From a checkpoint of a small encoder-decoder image transcriber.
Model: 4.98M parameters, 64-pixel images, encoder arch resnet, encoder activation relu, encoder depths [2, 4, 2], encoder widths [48, 96, 192], decoder width 192, decoder layers 8, decoder activation reglu.
Training: soap at rate 0.0024, 19600 steps.
Data: trained on short English words printed on busy colour backdrops, 22605 training examples, 55.5 epochs.
Rows from block 4 of the image encoder of a small encoder-decoder image transcriber, named by matrix and row number. Rows with one number belong to one channel. Each number is 500 + 40 x the weight over its row's rms, rounded and kept within 0 to 999. All counts start at 0. Numbers have three digits each.
After each channel's rows are labels from the 100 images, of 14976, where the channel reaches its highest value: "strongest on" is what is common among them; "patch colour" is the nearest of a few named colours to the mean colour under the peak. Only what is clearly more common there than usual is listed. The data: short English words printed on busy colour backdrops.
# convs0: first 3x3 conv (encoder.blocks.4.convs.0.weight, 96x96x3x3, each kernel summed), inputs 48-95
# convs1: second 3x3 conv (encoder.blocks.4.convs.1.weight, 96x96x3x3, transposed, each kernel summed), outputs 48-95

convs0.74:543486512456494456469524552476412510498498468478491428482576563504431487552570540505487492497492515482484541473580487543549488533525477471398415
convs1.74:532526511447492495490448596531510449480480478474487459550389471490477471423418473473518480497460544464459547460479497456561530479440471464497501
strongest on: white ink
patch colour: black

convs0.87:517423485509498440522466554527421561523533482446427528448462501512511487483474413496511510470436429601466490495547525476556522458502491537476449
convs1.87:439441529454468491493399469470496514503556535438497571484454543415464505475532427421554451481539546438486588443482490463423447429536582478507507
strongest on: the letter m
patch colour: grey

convs0.61:516492424524494433458417507503515540496521546496456516524448421483405449517458438476480544472499490508436543432492542503504556479508544492494369
convs1.61:516487498464510472522486442485491526512485486512486503476434519458473504539477409471478540472529462495487604488509479495474495474510529560526453
strongest on: the letter m; the letter u
patch colour: grey

convs0.42:461520477478595471423414474467494517515565545519483549551496519500393490490466508493515519529491531499521513438494493497477564508516506450514503
convs1.42:487497519541426536468549475457630512465374473473487431467461487452423504470488478551493553570520486498487495444421457511435505462458520513432474
strongest on: the letter o; white ink; the letter h
patch colour: grey

convs0.40:540447485473488467470466423409521488482349446506433467522442461529445547458491473492424482486476466453438520466509497489511483506483489493477468
convs1.40:526499472486500476463459553408466491433502457459498424598429486505557502488444481474493520441497496488522511499502471534426564493404434483481466
strongest on: capitals; the letter r
patch colour: grey

convs0.77:537467508547474461486515451465506463490411496476481496525539512477533544446482540471464519479531544541481468486507495528437495472639478546545489
convs1.77:455530425465474482484508471479487516506563514436461532566453432493482455498488438414460481460463456569437431454477494458518470486573493462538545
strongest on: the letter p; the letter f
patch colour: black

convs0.47:521520503515538483477456475418482503522468494469440476475442499519471528464476517417496561496436498552428477470540459454468491435477448456486493
convs1.47:537517492537471484464520524449588593496480399465472471528438492508427535503505532498459512551542502474518508484434510513435491484455462479488459
strongest on: the letter o
patch colour: grey

convs0.93:514486447476504451454548490447470440551480523472423523527513498557474446506538452444495541488452451521424507478616466518473472556569487512455546
convs1.93:486509421535541451521516505512476435473475498486488473476443443486497457554527443542424523544512461546542508482570505489489513522641480498507468
strongest on: the letter w; yellow ink; white ink
patch colour: black

convs0.10:508584425481518433425475496517498473553479499487527487482432512548424505498467451526492457486504507486437446443543465479475526507489453414483428
convs1.10:430442529526498521515441466488517469503461507526450515479469511558513514431552428414507486459436508469419539438617487479501489575501535557496482
strongest on: capitals; the letter n; the letter m; white ink
patch colour: grey

convs0.67:553510443493476458461464447473478423519516445501451491563483464548445538547536530479467483527493529472468433522515502480504487522563467502585447
convs1.67:494453468533483459469496517462512477502488389444441484470471560424466595509519479488543475551481513519483511499423485476442495454446471497421508
strongest on: the letter c; the letter k; white ink
patch colour: grey